Weights of a small audio embedding model: norm batchnorm, activation relu.
Rows from block 4, named by matrix and row number. Rows with one number belong to one channel. Each number is 128 + 24 x the weight over its row's rms, rounded and kept within 0 to 255. All counts start at 0. After the name is the row's rms in percent of the matrix's.
# convs0: first width-11 conv (model.blocks.4.convs.0.weight, 192x192x11), inputs 120-129, a 11 kernel for each
# convs1: second width-11 conv (model.blocks.4.convs.1.weight, 192x192x11, transposed), outputs 120-129, a 11 kernel for each
convs0.104 099 [102 149 157 156 131 123  92 111 152 154 130 154 147 140 139 110 128 134 145 145 125 122 101 184 180 171 127 106 141 109 125 177 108 194 162 174 135 153 125 156 142 111 100 140 147 127 120 113 128 143 156 154 164 110  84 124 109 138  82 150 125 113  91 111 123 115 174 160 131 147 174 144 152 159 139 107 117 145 137 123 112 143 142 109 108 158 123 114 133 171 162 158 149 104  94 100 107 139 102 132 104  96  88 163 123 118 138 165 136 128]
convs1.104 096 [141 120 139 143 119 130 105 107 103 115 131 138 154 145 135 175 132 149 151 140 108 107 131 126 137 143 157 114 111 128 145 102 131 142 119 114  87 103 127 134  91 141  92  91 140 141 125 170 137 117 145 130 119  80  97 136 116 130 125 128 106  97 123 162 165 136 111  95  81  64  96 155 146 133 118  97  75 105 115 144 141 126  96 118 113  93 128 144 137 140 138 151 135 143 139 140  81 106 146 111 120 126  91  84 117 122 122 125 107 137]
convs0.105 097 [ 93 140 128 133 146 131 114 118 112 148 160 120 128 131 164 192 174 135 137 123 143 152  99 126 101 129 117 115 109  76  96 202 184 129 133 104  99 132 125 111  98  73 122 128 107 135 138 117 110 110 108 131 165 145  96 141 135 115 114 109 128 130  99 116 142 175 152 181 144  96  95 109 113 120 162 161 154 140 169 164 146 144 142  82 103 100 147 156 151 137 141 121 113  85  86 103 103 105 140 168 163 125 148 167 110  80 109 155 166 150]
convs1.105 097 [118 121 136 144 147 128 128 115 119 143 135 182 148 140 140 147 112 137 143 142 141 140 158 116 111 126 128 118 117 123 124 119 121 143 119 131 142 147 110 106 107 128 126 116 182 175 157 121  93  73  91 121 124 130 132 120 146 140 115  99 125 145 119 123 109 116 145 157 146 186 142 129 115 113 129 170 178 159 119 121 110 138 155 144 165 164 169 155 125 127 104  93  94 106 127 119 125 149 142 112 125 133 128 111 131 144 168 172 161 132]
convs0.106 105 [152 101 148 143  91  89 110 159 147 129 129 176 182 163 157 125 138 104  99  77  81 110 176 155 159 117  96 110 138 146 123  77 123 146 136 149 168  84  76  94 164 138 118 128 149 157 164 165 150 143 139 108 100 148 148 109 116 100 136 101  95  99  96 130 136 130 124 110 146 163 180 176 141 103 101  94 100 136 154 156 167 133  97 118 109 119 101 146 143 144 187 140 156 127 174 180 158 108 115 129 145 166 145 139 151 139 161 132 136 140]
convs1.106 108 [133 134 117 142 143 141 150 155 168 129 135 117 124 142 126 129 119 138 139 162 154 188 108 106 133 119 108 130 134 130 118 175 142  83  93 107  89  97  88 139 122 151 153 172 162 150 144  99  76  98 114 128  95  68 102 163 123  79 132 163 151 124 117 140 155 121 112  84  74 101 102 152 162 172 134 151 147 105 118 107  79  75 133 136 102 102  93  84 134  90  92 102 139 117 110 155 183 178 155 144 125 154 127 139 133 140 147 148 118 127]
convs0.107 100 [151 122 136 126 127 159 131 158 130  95  78 165 158 154 138  85 100 148 194 170 184 147 138 120 141 124 167 144  99 123 123 151 117 101 102 120 116 146 120  90 140 155 104 110 134 141 143 117  97 147 164 174 134 144  98 158 146 124 121 107 132 109 172 123 159 126 138 122 110 115  98 159 136 136 114 104 104 156 103 156 136 171 159 135 154 123 167 155 155 117 120 122 159 131 118 133 139 141 133 134  91  86 129 117  92 116 101 146  98 153]
convs1.107 091 [119 119 135 126 132 114 116 152 125 138 160  97  94 120 106 118  87  82 111 167 146 158 131  96 103 113 122 112  90  96 103  93 102 138 110 122 114 168 122 170 148 170 136 126 106 105 118 120 130 129  92  78 112 168 143 112  80  92 101  68 113  80 107 130 138 119 131 106  95 112 127 138 129 162 140 144 155 117  87 134 144 131 134 142 117 135 125 153 111 131 114 118 105  97 132 126 107 122 113 106 118 147 166 157 150 163 135 169 160 138]
convs0.108 101 [104 138 123  96  73 110 107 153 145 163 135 125 113 111 106 131 136 165 155 142 145 162 118  83 111 149 142 133 148 130 157 113 139 134 158 132 162 116 105 101 138 177 178 174 127  98 101 110 124 114 123 112 130  98 106 103 102 121 153 131 121 137 161 101  97  98 137 147 144 160 181 137 109  93 106 138 116  95  79  90 131 105 106 115 114 109  98 120 105 107 120 116 104 149 123 131 144 162 179 129 147 174 157 156 149 143 143 139 163 139]
convs1.108 098 [142 140  96  93  90  86  97 140 126 119  91 150 152 123 125 113 104 123 150 171 165 142 116  99 148 129 144 144 111 121 146 140 103 134 142 146 157 169 177 162 140 109  98  77 125 151 130 145 126 125  93 100 106 116 127 186 152 115 128 123 137 135 142 138 113 134 159 160 144 118 128 120 133 110  86 104  96 130 146 162 170 158 143 123 131 136 153 124 148 136 132 128 157 127 120 133 146 159 147 142 154 125 136 129 144 121 137 108 117 128]
convs0.109 101 [124 121  94 111 125 140 111 108 123 116 117 137 121 139 124 118 139 138 148 134 150 149 204 150 143 123 113 133 138 145 173 145  94  80 113 108 101 148 110 137 143 145 136 152 125  84  64  79 149 176 160 138 117  93 114 140 119 132 101 131 127 122 115 158 158 116 112 118 121 128 129 172 171 152 127 133 163 161 153 132 120 124 105 102 107 106  89 102 119 131 118 114 124  93 107 134 145 104 104  73  99 108 123 100 111 112  73 106 111 162]
convs1.109 101 [120 109 138 142 108 114 117 130 124 102 114 125 159 170 136 154 144 148 165 155 151 158 114 115 126  88  89  83  99 114 135 128 131 108 114  93  87  84 120 124 132 123 120 117 139 102  91 113 141 116 123  73  90 143 154 135 119 113  87 100 142 102  96 107 125 104 115 124 126 127 156 171 147 176 169 144 125 103 100 125 160 155 129 106  99 131 142  98 134 127 123 134 103  78 100 113 137 166 189  98 118  94  84  99 123 116 123 135 116 131]
convs0.110 096 [ 96 135 133 117 139 131 122 123 133 132 115 171 150 126 133 113 106 114 128 125 115  92 162 167 168 183 154 139 131 164 131 159 150 146 128 150 119 115 115 130  93  93 145 152  63  53  89  73  66 106  97 112 110 109 127 168 140 158 141 133 144 140 153 141 129 119  80 111 109 107 110 103  89  99 112 105 120 161 160 168 163 134 140 152 128 130 124 124 119 112 119 102 104 103 108  88 112  84  87 146 118 137 107 127 169 153 163 141 142 148]
convs1.110 101 [127 111 127 140 137 174 149 153 138 111  96 178 153 136 136 119 123 134 117 127 120 153 126 140 132 138 144 142 133 143 145 125 140 164 151 144 145 152 135 143 118 135 143 131 156 147 140 157 157 144 124 139 153 155 142 139 126 102  84 104 134 148 160 160 145 154 154 130 121 129 130 137 126 114 127 140 130 119 106 122 106  97 119  98 100 104 100 129 130 130 114 109 123 124 132 129 129  93  94 142 155 140 141 122 153 159 157 151 159 136]
convs0.111 098 [ 90 100 127 109 120 119 135  79  78  81 123  65  95 124 135 106 103 126 122 152 163 136  99  85  79  94 101 130 136 105 126  74 176  87 146 138 148 141 139 152  98 118 104 138 177 158 161 121 103 119 100  98 133 103 106  95 114 147 120 142 111 145 153 161 117 148 136 128 100 124 120 100 120 131 153 118  86 162 154 130 111 132 128 157 117 127 116 127 124 117 117 103  81 103 156 144 161 164 168 124 149  93 146 185 120 102 111  94 136 181]
convs1.111 102 [136 116 147 159 169 172 168 166 170  98 128 152 110 126 124 117 139 142 132 150 148 127 158 167 150 154 124 122 115 126 114 102  94 128 136 131 151 154 127 109  92 106 141 156 130 158 136 124 105  95 112 121 137 158 134 133 142 166 117 137 166 134 114 131 149 137 131 148 139 163 159 147 169 165  99  92  94 144  90 110 107 170 130 139 141 149 120 127  94 113 103  87  83 134 121 126 125 136 105 125 129 154 106 119 121 109 110 149 145 177]
convs0.112 105 [131 140 110 112 129 121 126 118 143 138 132 129 180 148 119 155 123 145 145 133 130 132 113 161  70 125 136  52 179 170 123 124 109 135 130 122 121 137  95 121 133 117 128 155 101 129 154 168 142 148 164 140 149 129 136 117 157 112 126 151 102 124  88 124 120 134 108 135 145 164 167 113 122 113 143 130 150 145 152 111 135 134 110 155 125 129  98  67 105  93  93 127 129 128 144  93 131 114 117 175  68 172 118 102 148 130 157 108 125 111]
convs1.112 100 [ 99  50  99 101 107  72 113 123  98 141 114 157 171 163 139 140 147 146 125 127 118 142  81 140  91 134 150 118 144 160 115 143 176 159 141 134 139 114 156 162 142 145 143  98  73 137 105  94  80  85  87 151 144 117  86  84 111 125 129 122 113 120 131 115  98  71  79  83  92 128 106  83 122 110 110  76 117 146 137 125 106 169 138 138 120 131 153 116 135 115 144 150  95 107 123 133 147 160 180 116 118 150 140 135 139 144  85 133 128 127]
convs0.113 102 [115 139 143 126  86 101 121 119 146 155 168 110 125 121 130 127 119 120 115 134 123 102 104  97 127  84  93  82 130 131 154 114  97 166 149 140 116 126 112 128 101  95 135 152 187 139 110  78 100 116 117 139 189 179 139 105 118  98 105 116 101 110 124 120 115 110 101  77  93 124 127 122 124 123 138 109 110 157 118 104  88 100 110 136 146 137 157 113 135 135 155 120 141 149 144 115  86 119 116 106 122 124 120 114 110 113 126 120 135 126]
convs1.113 101 [113 130 138 133 135 142 138 142 150 154 155 154 130 122 121 104 124 102 107 138 134 135 115 132 140 118  77  92 104  96 129 111 121 102 107 141 145 120 115 122 139 107 126 109 176 166 151 133 123  94  92  92 104 126 119 139 144 123  85  73 106 104  75  65  93 105 101 124 146 168 164 152 166 140 107 103 103 127 104  94 113 125 142 165 122 127 114 110  89 136 111 120 108 126 128 142 135 115 117 129 129 116  94  94  92 111 127 145 158 135]
convs0.114 102 [106 109 105  85 104 150 164 125 107 129 161 118  93 101 120 115 137 129 124 136 137 131 156 128 153 139 157 129 128 104  64  54  88 124 146 153 126 137 170 184 149 100 101 142 142 151 134 110 127 167 196 185 144 103  90 149 139 119 136 132 119 138 124 127 143 150 100 113 150 157 140 131 114 131 123 120 137 139 136 156 134  91  89 133 125 109 109  99 122 101 134 163 146 161 160 128 105 109 107 132 144 179 165 121  98 115  73  48  96 112]
convs1.114 115 [135 130 122 167 136 125 110 116 131 118 125 158 163 160 163 134 129 151 144 144 142 166 105 125 121 109 120 141 148 149 116  94 119  99  95  94 140 151 133 145 135 139 120 125 136 126 125 131 167 141 109 106 133 169 147 144 162 152 108 101 133 131 138 131 133 140 147 112  98 130 116  77  97 118 157 146 122  77  72  89 118 116 132 128 132 122 106 106 133 154 176 138 113 108 136 131 127 130 151 139 138 154 154 156 157 178 179 151 137 143]
convs0.115 097 [132 146 174 185 180 161 168 163 152 153 138 160 153 145 125 124  91  91  99 125 111 101  95 105 118  85  66 139 130 137 160 194 156 107 115 102 146 156 172 177 110 118 131 131  75  81  85 130 181 181 156 128 125 148 155  89 107 110 102 121  99 109 120 106  82 102 145 146 158 177 151 185 201 163 121 129 146 111  96 135 154 115 135 129 123 137 146 136 142 117 109 116 123 125 108 100 124  98  84 113 122 137 100 109 134 132 155 158 110 102]
convs1.115 100 [110 111 114 126 142 132 135 119 102 129 136 166 162 153 135 114 111 128 134 149 147 162 109  91 114 110 122 107 122 125 138 133 134 151 144 138 118 109 101  91 103 136 145 154 125 106 102 103 127 140 124 123 116 103  83 126 157 136 145 119 115 137 147 159 127 135 134 133 131 116 112 129 147 147 151 154 132 164 175 158 151 159 152 143 104 100 110 119 137 115 102 104  89 109 108  96  96 118 124 162 192 178 159 148 142 136  90  72  71 116]
convs0.116 101 [ 88 113 124 104 102  99  93 151 163 100  94 169 154 133 132 113 130 126 130 140 132 114 134 176 145  75  97 111 118 101  96 137 107  96 102  91 120 108 105 108 137 133 124  98 172 122  90 119 126 149 135 126 125  91 117 114 119 143 169 146 146 128 145 135 122 133 101 114 115 125 149 144 113 113 112 150 140 119 139 150 148 158 150 114 145 168 131 133 124 115 143 124  92 102 104 160 135 122  94 142 108  95 128 100 121 104 143 177 105 114]
convs1.116 099 [126 143 110 132 135 130 114 134 125 120  80 146 144 124 126 114  77  52 114 129 116 109 139 128 119 103 149 117 121 121 136 174 160  71 103 159 120 106  96 128 132 111  93 111 125 131 103 143 136 163 165 143 111 127 152 162 130  91  97 122 106 113 143 108 108  72 143 127 112 120 157 156 188 135 137 152  98 135 114 159 147 137 177 186 138 134 101 115 131 143 145 116 114 103 122 122 121 149 150 135 112 138 139 101 131 143 128 104 114 150]
convs0.117 099 [152 114 118 138 149 126 141 153 141 131 137 156 127 130 136 131 133 112 151 115 161 126  98  96 134 146 142 179 161 137  95 125 136 161 140 152 110 101  89 118 129 121  78  67 181 186 188 144 136 114  98 128 122 115  89 114 106  85 106 110 138 125 127 122 127 130 175  96 130 125  92  81 128 173 167 137 128 148  77 147 118 107 120 134 107 119  90 112 100 136  93  88  62 108 109  91 100 140 167  95 105 115 114 128 157 124 114 137 111 141]
convs1.117 097 [ 81  86  90 104 111 129 120 121 101  95  89 112  99 108 106 127 123 138 108  94  74  63 159 120 100 113 154 156 141 137  94 146 199 114  98 110 124 151 145 138 108 100 129 102 119 123 135 142 117  76 102 163 166 161 151 114  95 157 165 110 119 126 121 105 135 149 149 120 127 142 167 129 126 108 116 100 122 103 105 124 112 148 131 142 154 144 172 136 120 152 146 133 143 135 131 131 125 166 146  88  97 102 115 113 144 145 162 154 148 119]
convs0.118 100 [158  92  78 113 147 168 148 128 145 181 118 129 154 151 151 132 139 112 134 154 156 160 151 137 148  91 124 202 134  82  85  72 147 133 156 131 112 100 144 162 151 133 114 202 111 109 137 163 151 120 134 165 166 130 141 139 162 166 154 130 147 173 139 168 101 173 115 121 147 118  90 120 156 161 131  99 108 110 134 148 129 104 150  89 134 114 126 202 133 160 128 176 104 134 127 151 128 122 163 157 196 143 125 170 157 141 108 135 124  67]
convs1.118 092 [ 52  96  92 123 128 101 123 101  86 109 116 104 129 131 145 107 136 160 138 163 109 118 101 110 123 118  83 104 121 102  89 102 103 120 138  73 122 101 163 101 143 103 144 101 132 160 131 129 130 133 115 124 103  74  90 123 127 140 125 127 123 125 102 101 120 127  74  99 117 108 109 124 122 146 138 134 102  67  84  95  88  77 105 112 109  99 100  90 118 116 150 137 137 115 120 123  90 124 115 116 136 155 111 125  66 112 103 110  79  94]
convs0.119 105 [ 85 117 153 148 116 142 135 135 113 133 127 101 121 137 158 145 135 121 112 112  80 132 125 125  95  90  78  91  79 103 143 133 148 105  95 125 137 132 129 131 116 103 113 115  91 212 218 131 103 108 150 153 140 120 115 115 119  85 125 125 114 126 141 147 167 139 140 165 138 137 133 130 147 152 140 162 135 125 120 117 123 108 126  77 114 107 118 108 133 141 141  93  75  94 128 128 126 124 119 123 101  47  91 123 131 140 138 164 137 114]
convs1.119 104 [100 139 136 152 151 139 164 159  99 123 134 119 128 156 146 137 131 127 174 137 151 156 171 157 139 107 118  89  54  85 106 127 125  88 113 106 121 102 136 141 118 118 160 130 155 128 117 126 126 128 103 131 141 117 141 147 100 122 153 167 129 136 126 144 117 119 104 120 124 142 146 126 119 103  89 105  94 157 156 167 127 122 134 115 114 141 128 114 123 139 139 130 133  91  96 128 148 146 140 129 112 148 135 116 101 145 118 127 137 140]
convs0.120 098 [146 128 116 115 162 149 143 115 117 130 142  99 116 149 160 148 133 146 142 120 119 118 114 100 110 121  93 148 152 144 133 150 144 133 129 150 146 154 103  89 116 100 139 146 131 142 148 141 125 102  90  66  95 141 133 143 134 116 115 102 115 134 132 144 117  85 131  86  78 109 135 109  83 123 136 179 155  96 134 110 108 139 139 145 163 153 160 145  87 142 143 106 131 105 116  98 145 129 146 163 155 146 131 175 162 158 128 126 139 157]
convs1.120 101 [117  87 112 139 133 116 104 111 102  98 133 140 146 140 126 155 150 143 147 152 134 104 138 126 161 135 139 118  92 102 111 102 124 126 118 130  81  83 105 136 138 165 137 149 164 160 150 121 110 136 175 156 108 102 100 105  89 120 115 123 113 104 123 150  96 127 126 158 151 162 151 124 124 144  98 139 147 126 107 137 150 168 127 109 129 135 125 129 132 156 137 113  98 126 147 141 107 141 164 165 131 129 114 135  97  96 102 102  67  74]
convs0.121 102 [142 152 149 112 113  99 150 120  87  68  96 128 118 100 137 140 166 166 140 136 130 135 174 143 161 169 117 156 139  90  91  87  64 119 120 123 125 108 143 138 142  97 122  92 117 126 140 143 162 168 122  88  94 138 123 126  96 103 105 115 135 117 110 133 117 129 119 114  84 147 125 125 105 116 125 126 138 146 142 143 147  77  98 104  92  89 114 123  93 107 143 118 128  84 113 106  96 124 109 149 148 170  94  82 114 123 112 118 109 121]
convs1.121 098 [109 125 147 136 124 129 130 113 137 145 135 125 164 164 140 124 100 105 119 134 109 109 131  96  99 106  90 120 103 122 129 108 135  99 115 143 134 114  88  95 113 130 135 103 173 137  98 100 139 147 169 183 175 182 185 167 149 145 131 141 114 114 101 109 116 131 128 112 140 137  91  99 118 137 137 102 106 101 145 109  92 120 125 127 126 108  90 106 129 147 133 116  92 116 110 113 103 103 140 134 105 134 117 121 115 148 139 135 127 111]
convs0.122 105 [180 176 147 154 144 134 129 153 148 129 118 108 123 116 114 127 121 131 139 125 135 122 131 168 150 114 130 162 148 118 104 125 116 145 130 131 144 135 131 120 112 114 122 111  80  80 108 141 131 120 143 152 136 110 112 136 142 155 147 143 145 133 119  87 103 115 145 149 140 141 126 123 144 163 175 187 152  95  95 105 104  88  98 126 151 150 160 168 131 118 104 102 110 128 124 111 116 150 163 113 120 127  89  88 110 106 108 125 114 126]
convs1.122 113 [119 106 127 126 120 135 156 144 140 113 122  83 112 109 126 143 170 162 136 130 123 118 129 122 158 152 167 159 127 139 123  88 109 118  98 110  95 101 111 126 141 164 152  86  70 112 132 154 169 185 188 163 166 141 116 110  98  94  90  92  70  68 104 118 137 123 114 110 102 115 104 103 114 109 115 116  99  99  96 102 136 134 158 104 100 144 120 105  81  91 101 134 127 157 148 164 153 111 103  81  90 132 152 120  93  76  99 103 115 126]
convs0.123 104 [130 120 128 111 121 174 169 142  93  74 110 134 123 144 141 117 113 114 124  98  94 129 115 120 125 141  78 119 127 166 113 101 141 128 123 141 168 134 147 140 138 108 156 122 121 119 125 144 156 140 111 137 124 132 104 117  93  97 117 116 128 121 140 122 120 111 122 114 117 121 143 106 107 122 122 128 123 136 120 147  99 121  74  93 128 104  88 130 140 139 130 152 126 143 131 172 164 151 149  59  94  90  80 101 139  92  78  53 109 133]
convs1.123 101 [ 94  85 111 107 179 173 175 108 100 101  91 132 150 105 127  84 127 140 150 110 125 103 119 112 119 131 133 135 131 110 161 127 137 129 144 152 188 150 127  75 121 105 142  95 104 101  75  82 103 123 132 139 149 118 125 111 116 162 133 125 125 174 151 161 139 142 127 131 129 113 128 153 179 170 176 165 169 111  82 116 129 148 146 150 182 134 153 127 147 130 155 130 124 143 153 129 147 110 117  95 102 102  97 119 127 132 149 126 128 145]
convs0.124 098 [131 116 102 126 135 150 129 138 122 108  78 121 134 140 110 143 151 138 152 131 115 134 158 148  84 143 140 176 139 141 111  92 113 166 169 128 111  97 138 186 153 114  96 133 116 128 140 152 156 178 170 132  98 120 142 132 152 106 126 125 108 127 143 145 143 123  98 117 101 110 103 116  97 142 134 118 140 174 160 120 135 139 145 132 132 101  90 111 172  89 112 145 156 179 142 137 135 102  99 107 158 175 137 128 109 121 149 112 114 120]
convs1.124 098 [ 86  94  82 112 134 111 135 165 181 172 188 177 143 148 165 148 134 101 136 128 134 143 113 151 157 145 137 101 143 133 157 117 107 128 130 116 127 112 140 116 110 117 119 122 147 152 180 146 149 108 120 124 116 112 127  66 111 129 149 110 115 125 125 126 148 106 124 121 153 122 128 128 121 138 164 128 112 132 154 115 115 140 175 154 125 134 149  87 141 140 167 136 128 106 118 109 116 129 135 130 153 144 132  93 137 113 115 117  81  93]
convs0.125 099 [107 110 116 119 102 123 153 148 100  94 101 105 103  95 102 107 112 111  98  96 111  90  85  96  96 100 122 137  83 111  87 100 104 106  97 106 129 133 110 123 161 139 147 123 103 166 146 133 142 138 125 117 126  98  84 108  83  83 100 122 100 106 137 108  95 125 134 165 124 114 131 134 132 108 140 149 126 111  99  97 163 124 152 161 128 123 148 130  94 127 124 114 119 109 131 127 121 114 155 102  68 125 164 184  77 167 138  99 105 110]
convs1.125 099 [ 91  75 105 126 164 110 115  97 120 106 105 171 156 126 120 127 155 140 116 121 118 141 127 128 115 159 172 137 125 114  88 108 130 110 110 139 122 107  91 124 124 107 120 144 134 123 138 102 101 115 124 122 120 128 116 105 107 119 117 104 106 133 128 139 141 120 128 124 118 110 120 158 153 151 106 108  92  92  85 138 109 111 173 170 131 123 112 130 127 148 140 140 110 103 125 114 131 116 102 138  99 115 132  88 113 116 157 139 120 101]
convs0.126 099 [111 121 136 132 144 102 124 148 123 111  99 117 110 100 128 115 121 124  98  91 117 123 142 159 138 178 171 128 180 117  97 131  85 134 152 171 149 117 132 124 130 129 100 134 105 125 113  95 106 142 128  72  87 152 149 189 137 170 147 131 124  98 102  96 104 127 120 111  93 137 132 136 123 121 123 101  79 127 138 136 131 124 113 104 123 142 121  99 131 166 146 148 107 111 141 120  93 114 121 110  99 108 173 137 163 117  79  96  62 101]
convs1.126 104 [123 100 111 115 117 146 168 161 129 125 137  92 103 120 132 151 126 156 145 138 141 126 132 127 130 123 118  91 119 167 139 138 129 125 107  94  74  85  97 101  76 113  99 157 125 127 125 160 159 176 158 143  81 108 124 109  95 108 125 125 165 125 145 129 119 117 130 106 101  95 127 121 133 158 151 125 115 123 149 162 112 108 127 140 119 129 114 114 122 112  95  86 106 115 117 111  93 137 167 132 116 129 107 135  77 100  97 100 102 109]
convs0.127 098 [115 114 107 111 110 147 137 127 136 170 177 148 149 108 112 111 110 121 151 149 148 105 119 151 153 107 152 144 120 160 111 113 115 137 131 110 100 120  93 132 150 144 173 154 129  87 100 101 145 156 156 179 149 121 144 142 104 127 102 102  36  83  83 109 105 146 120 108 129 127 117 106 142 113 128 130 140  95 175 114 124 122 114 131 142 127 109 132 151 131 124 136 137 109  95 151 122 142 125 183 149 117 141 105 117 103 106 119 142 117]
convs1.127 102 [110 141 139 113 135 148 135 123 117 105 104 141 115 119 144 138 148 149 115 110 103 125 124 140 134 144 191 106 166 134 158 121 101 155 103 131 112  92 121 102 119 125 118 123 129 115 116 145 159 190 164 151 144 130 126 124 190 171 158 129 150 139 108 127 148 128 136 125  84 128 186 158 133 135 131 106 122 128 136 109 146 145 141  98  46  92 178 163 103 130 117  99  96 105 107 129 145 155 152 188 147 136 128 131 168 141 130 129 121 161]
convs0.128 097 [149 130 146 164 170 163 175 150 173 157 128 131 130 131 135 137 139 150 138 142 156 160 157 127  81 108  71 103 110 119  82 116 102 145  85 115  61 105  74  89  96  87  98 109 123 131 136 123 117 112  85  99 108 101 118 145 163 112 118 111 115 105 127 125 115 118 115 111 139 151 118 130 123 100 121 123 105 135 124 107 103 132 136 143 140 148 117 130 116 117 116 114 139 150 152 129 125 128 124 162 117 107  81  83 101 114 105  93  81 124]
convs1.128 098 [117 113 108 122 126 131 116 122 123 130 139 106  90 100  99 125 108 116 120 129 118 115 152 137 127 137 107 102 117 129 129 149 133 133 121 131 141 129 109 113 115 114 134 128 144 133 133 121 117 129 116  90 135 142 130 112 129 152 134 142 134 148 124 133 159 156 106 104 134 135 135 130 127 125 140 135 149 117 112 140 135 116  95  94  90  97 119  97 181 166 147 128 128 113 153 152 158 165 160 106  96  90  87  96  93 100 102 121 112 125]
convs0.129 104 [ 91 152 101 159 177 173 112 102 118 119 119  83 117 130 146 148 101 137 156 156 159 147 108 142  99 156 110 147 131 131 162 141 163  94 139 155 140 169 168 153 170 164 120 109 141 147 113 127 108 118 137 120  83 123 154 134 148 146 156 129 144 135 146 125 147 114 114 164 162 159 134 152 124 146 131 101  86 138 104  98  94  79  93  94  99 140  78 103 133 145  90 132 147 153 141 129 165 134 134 118 135 152 130 120 134 111 158 172 168 102]
convs1.129 094 [144 132 132 136 147 133 139 160 162 140  96 113 101 121 104  99 128 102 131 137 123 113  73 100 103 109 117 111  95 106 102 117 112 106 109 107 129 159 159 119  98 110 111 110 152 160 136 105 119 131 118 139 123 100  82 154 164 150 149 100 104  80 132 104 111  96 121  89 100 116 146  94  80 137 171 140 142 133 122 107 109  93 114 130 113 109 105 104 136 127 124 146 137 162 168 175 165 154 138 140 148 122 130 152 135 127  99 128 136 123]
convs0.130 098 [139 135 143 126 149 121 103 130 137 140 136 124 117 106 120 144 140 129 127 146 147 130 165 128 140 116 143 134 157 172 111 124 165 171 162 120 112 144 164 148 133 115 113 138 160 137 130 121 118 156 151 151 136 117 125 159 126 117 128 118 137 144 136 162 175 163  99 105 116 115 124 130 146 114 106  92 102  97 108 114 121  92 102 107 140 115 160 129 139 124 128 113 161 153 129 138 150 136 137 141 112  77 152 152 113 122 109 164 146 141]
convs1.130 100 [ 87 105 114 149 143 167 142 146 137 132 125 165 163 152 153 145 125 122 113 112 115 106 104 103  99 122 122 121 129 146 112 133 132 110 137 126 126 115 130 135 151 158 136 108 122 108 128 111 107 141 132 114 110 127 116  88 110 133 136 116 132 114 145 131 122 116 126 116 126 149 184 141 111 134 154 169 172 143 128 149 132 156 169 140 137 127 187 165 119  88  81  91 102 123 158 134 135 157 155 146 102 132 135 127 151 142 104  94 101 138]
convs0.131 095 [144 123 114  93 131 130 145 151 118 128 145  96  99  86  84  81 128 122 114  99 125  93  92 134 144 128  62  71 107 109 130 129 109 124 124 141 126 112  99 165 138 146 117  96 108 138 126  96 129 126 138 154 123  98 113 124 122 128 130 127 142 137 124 137  88  99 114 132 149 148 116 116 129 140  86  76 110 111 145 153 137  94 186 116 124 161 153 119 124 105 117 128 123 145 139 117  99 139 159 107 125 120 134 117 122 120  87 156 106 172]
convs1.131 097 [186 150 123 119 105 120  95 126  96 112  93 109 111 121 103 139 124 175 167 172 146 117 168 131 139 102 110 118 116 149 121  94 153 126 113  88 114 106 123  88  80  83  99 114 110 110 108 100 116 131 125 124 151 105  99 144 161 153 113 113 115 109 142 116 119 101 115 124 141 160 153 153 103 153 150 124 135 145 126 138 138 131 164 160 152 144 119  81 159 120 118 104 109 102 111 136 114 124 155 164 129  96 137 120  56  95 116 180 183 124]
convs0.132 096 [113  93 117 101 119  73  74 101  95 132 184 128 105  64 108  77 102  83 111 126 119 127 157 108 127 141 115 105 150 168 104 139 150 147  98 159 176 181 115 128 131 113 132 102  59 121 158 117 138 123 122  93 105  86 105 112 100 104 117 132 145 148 156 140 146 124 124 144 145 115 125 126 109  84 121 124 135 147  96 118 142 142 140 141 137  94 113 128 114 123 125 157 141 114 107 126 122 131 197 115 126 104 138 104 103 134 138 149 145  96]
convs1.132 094 [ 86 115 106 121 155 197 155 189 197 162 135 118 135 111 122 127 171 150 121 139 133 141 110 125 129 154 147 147 109 120 100 102  78 148 156 123 107 113 125  94 121 143 157 151 106 124 139 127 104 126 181 169 164 163 149 107 127 140 145 114  98  93 133 115 144  97 107 129 137 144 156 156 163 157 137 151 140 161  91 134 102 105 131 140 170 108 137 133 148  81 109 126 134 117 134 104 107 106 102 192 136 155 133 184 171 125 117 175 152 145]
convs0.133 095 [194 162 151 166 181 132 125 109 115 117 148 134 121 118 121 124 127 125 128 127 109 138 199 170 111 120 126 116 130  97 112 146 116 181 131 141 149 126 118 104 105 109  93 115 134 118 136 128 145 130  96  73  77 102 160 117 134 174 212 196 167 113 140 130 121 125 124 101  85  67 106 123 112  79  99 115 128 170 180 157 141 153 156 128 123 128 122 142 164 140 177 137 112 133 119  63 141 117 153 133 127 121 118 115  99 114 130 148 160 124]
convs1.133 096 [107 104 148 169 175 169 151 112 123 109 142  90  98 122 136 180 206 188 165 143 120 120 112 123 124 110 146 129 113 121 135 104 115 100  85  85 144 123 144 145 155 167 175 181  97 114 115 116 117 131 152 169 162 168 165 129 116 167 139 134 108  98 109 105 105 120 148 167 164 123 144 149 151 146 150 137 181  61 102 103 158 149 152 144 131 122 142 139 142 132 106 104 119 145 111 136 144 163 146 139 131 126 125 137 154 143 174 136 123 103]
convs0.134 099 [106 130 147 110  86 104 123 146 145 150 139 152 141 124 141 156 114 138 113 116  99 128 135 114 109  81 125 123  68  94  97  86 113 131 164 121 151 123 108 121 130 164 164 187 157 154 173 141  85  60 111 171 159 165 201 103 103 107 125 146 144 141 124 113 159 139 132 154 170 157 111 141 150 129 134 121 116 152 130 150 141 136 142 141 163 135 123 130 146 129 133 133 142 150 127 109  87  98 100 121 128 141 131 130 131 100  96  99  69 106]
convs1.134 105 [125 101 104 108 111 120 121 131 114 119 120  97 104  70 114 113 152 166 136 136 127 123 113 112 107 118 128 137 156 159 140 136 127 145 140  98  81  83 100 109 110 120 133 130 150 158 132 127 120 110  80  79  97 155 142 142 124 130 134 122 104 107 119 122 156 142 138 144 170 161 148 155 158 145 155 126  86 129 131 139 130 134 124 131 106  87  95 120 128 122 135 130 102 107 107 101 129 139 131  86  92  85  81  69  82 118 117  90  97 120]